Rows from block 4 of a small CTC audio transcriber, named by matrix and row number. Rows with one number belong to one neuron. Each number is 128 + 32 x the weight over its row's rms, rounded and kept within 0 to 255. All counts start at 0. Numbers have three digits each. After the name is the row's rms in percent of the matrix's.
After each neuron's rows are labels from the 100 clips, of 14976, where the neuron reaches its largest size: "top examples" is what is common among them. Only what is clearly more common there than usual is listed. The data: babble in 24 made-up languages, each with its own sounds, syllables and stress or tones, from a formant synthesiser.
# gate: MLP gate (model.blocks.4.mlp.gate.weight, 1024x384), inputs 192-287
# fc1: MLP up (model.blocks.4.mlp.fc1.weight, 1024x384), inputs 192-287
# fc2: MLP down (model.blocks.4.mlp.fc2.weight, 384x1024, transposed), outputs 192-287

gate.682 102:100119118136070144071111126136153094076129128144161112085128104060133108164124114141142142151154120119188133127114233071138114155136120187096139073108102139110128112159068166129067147112121156100085071128125110150101144134162102093110097165146099144084125124098114165116139094119117150148
fc1.682 104:165155096160135095198101191113139135121145169091128130114116162159159116116172118140142124150131116120165168149081100123114156101123149135167141125094157077103094210118188122111158137127157184118184111162063193125098138158114136210149135128088122120120110168140163116136137110103089117103
fc2.682 101:122120114134100099139103139185096100109110138138156059089116121076167144073119120126122094168171091144113108136097176095169169107134160153094090098116103124101155093166132144083171147153167134103117076146152139134058096141143126140111170162135079149124072203133086140098084065101116153115
top examples: /q/; /ɑ̃/; /h/

gate.538 103:113108106117150113100149127081128095071158083142122118118075087101129096091149083096165155095111158156158098113199150097111129091095111118177182107167129150198158209089109110159077176172116102145149147168137161169097072147166109155078092124113189152077133123113130106141152163122000126118
fc1.538 101:144159105152147101193139198198123141179090098100149128129129094085127187163109114143154124105180173112140161103047148149147178162114125112090086130114110154093110128167148136110111119079090101141128140142151184148195131106093113164128154039125105116170153115110173083152124192115170086136
fc2.538 103:146148118075152167104130120134080177118109128138150106136058114129119131142109094080156133150076158108143112063200114136139116084116180147092112119174145110095121129066122122176120115216144129121105107010143152099110106091081106139122156037088112145115132105194144119101132166033118113099
top examples: /q/; thin (high-pass)

gate.6 099:063162135200125124095116136135127105179116113029062131111119096132099121112160122111147173132143142120141134165160212059146072119156125104081103131117167117107100093110122099100130088139138082189096111143102141148107111199155131118126233088136125117105141160078128091145087062163108152151
fc1.6 098:168129087171066153117095125140191113112151155122112153084199148171094150138141142176101150087182103073172107114139142170156091082114044165154144185132138110158188169164096128185149130168103058090118093118078104149127105119139142098123169099153095133029092158072105077162072152112086133139
fc2.6 097:144136100095105128169114150118091142101197126135148136156144135126169166101157142222135150105121148128179145120132141167129182139127102211119095161139143089137132124108142065157096138110084144141149073088125087175193115152062133118134148116175166112124124166112135124131082166087105177091
top examples: reverberation; muffled (low-pass); /ʒ/

gate.75 104:107106081147113082132106136149132124148145186088128118108114148171113069124073113093173155070173118145096122118139109113155141139127135112088097138132141075142111084179157159115091134117110131109110062132123096119179139148158130151051095074120115153135090170144136102149167114179093099189
fc1.75 108:110155132124213069094176138112157100135112121066126142116098139085110134087156111110120139125119105144141095178153092151128062157128109155120121142132112148144168134151184167149087093127157134135088123134089158084034127092198118133187158107112108136121132058106127138164150143107112148127
fc2.75 103:087066142131173125133136156106155153192126157139124160089143083121168091127122100132129087107144055139110203119136107127130073120116116110123123139119171061108096131124160138080151127090097115124102119132092129115133118167111152079141086114067123162127114116082184167126139189128139104127
top examples: reverberation; /ŋ/; /u/; /ɔ/

gate.514 107:165139123124098093126094208097190173186124135164105098138169132106149122114118149103037117112094116097082144073073118150122135138148077142170147182185134151143100102061139153112175136156151113091117104119076164143098056130117152196093130171099130060107128145105237117080147069136206164115
fc1.514 108:141143097107160194113122100179118084065156143116080117085130046110050141145157111166137145053101129179060075055130178140185131168107146129074178131105138075174123177135170088109090101160144154145139150117152069151120155124141167063134097122138138122177162116144121088092104055145106128167
fc2.514 104:171128119148180126091103157097142147135127068168199169098121132169159110101164127141124077087119130162110068169129148118114123123136143113146083179160144136132204153079150144049129109114161145116055172159124128134140117054096121171138165055131093141093097107142116159110126093080137201175
top examples: reverberation; /ç/; prosody: tones; /ɔɪ/

gate.12 097:195151126107152160105131126131094169136091117155132085178159167115125062130114089107156124197128153094121146112076113183099164160143159115115146145144197112121154178165117103103127129179106108127108153140109130130102178093100105139151096160136118073108150097106107166078116105099146137137
fc1.12 093:133102060115103099114108155071135106119167132109115044114124161141108123059189134167108175097111170134137142133130095125136157118107156139168094158137189148207104157110099130074153103117149092098133111134057212148133117145061175155093125161090064101120115146161165125078110085098115087130
fc2.12 095:143140156086152109036111093125157110149171071147096181176143167069139110129146142143162114150090062090093168105090111147134108160041131121141186175141129173153125156148122106111138129086101117153030110138161088135142202132105107101145073134133163096161119109136103082154096148140096098092
top examples: reverberation; /θ/

gate.734 098:136089154114092147059092112186140175101139207150172141097135135112077115118134122093129119131149131088142143192137097102135138080101103094076108121152093077167138137073123127128136141105065107038156125112133084148147155112108172090142074106144133174147123137102143174150157111134112166091
fc1.734 103:096067082046140147154153109166145155174138098147128138137062160124099085143107191135093142143129194107026069103109165144187098122111145100119119103080109085153116101130142136093126171117138141164178110126115153123179166145153096096134146131151132096158162084158169091089051124163152071141
fc2.734 098:131134084110127155112135122150109136155137108143146118113092130108095123108169095135192129177062122117111053110115139146168137106149140105124146143152118077113138077161203093109118129134077134108136143117119088101129176126113086162110165150084103113123091086118129099124148071122093081164
top examples: /q/; /æ/; /ǃ/

gate.89 099:152104135158124124155116159113140121115109139114152134142157132145096072149133111107090143123160102148146113122158164143147119133052135103136080123055099179185168161127130105189088129112135146135141145086163115127153085105125095055097145192134070115124124179061116193075095173130113122184
fc1.89 100:162139107145160146110144175154140056137072091159166120085161104136089128123116145132108082087120080174109134144106161127143112112138106144154078131097077113151149178116136160140142152112144183126203124096123148097116186126098138122112105084165132136168174167133144126079095100140145149142
fc2.89 103:159135149148126106186119168133081124112136127096155116204114160147147118077079091118138118172155171155110112143115079170158068094151110135111124170060125093147136085132122110131129110102058099093105085159118092069177097129114086130150151099148131124081126131171120199117118050131137107135
top examples: /q/

gate.87 101:167159136061174118117084059141093105202118102155103170104143099074150103206154171131185174192137143118171134145123189096097101144127093067175143097213064172078107181045114174174070131099138173105131084193098109131125125108082175163126151161148150140131082087165095127178125198122096187056
fc1.87 102:106148122128206105123154082084197139065115152125124121100072107134179176086091130122192118160143100138102061105143142097114075160126102122127115179085127091162110117150127102110112140139137109169141120138115133138100127151116084097112145166160102080129090126105185073092132116124115087064
fc2.87 099:082109098131115161167108148148184059132142164122163133101124104130150169103169113113120138127211127183088162128093143078086090067164087109119105152142161140109144101119116156074081093152137140156136118119112123095162151114142146157131153061106091163179164132093136115138190143108135161156
top examples: reverberation; clipping; /e/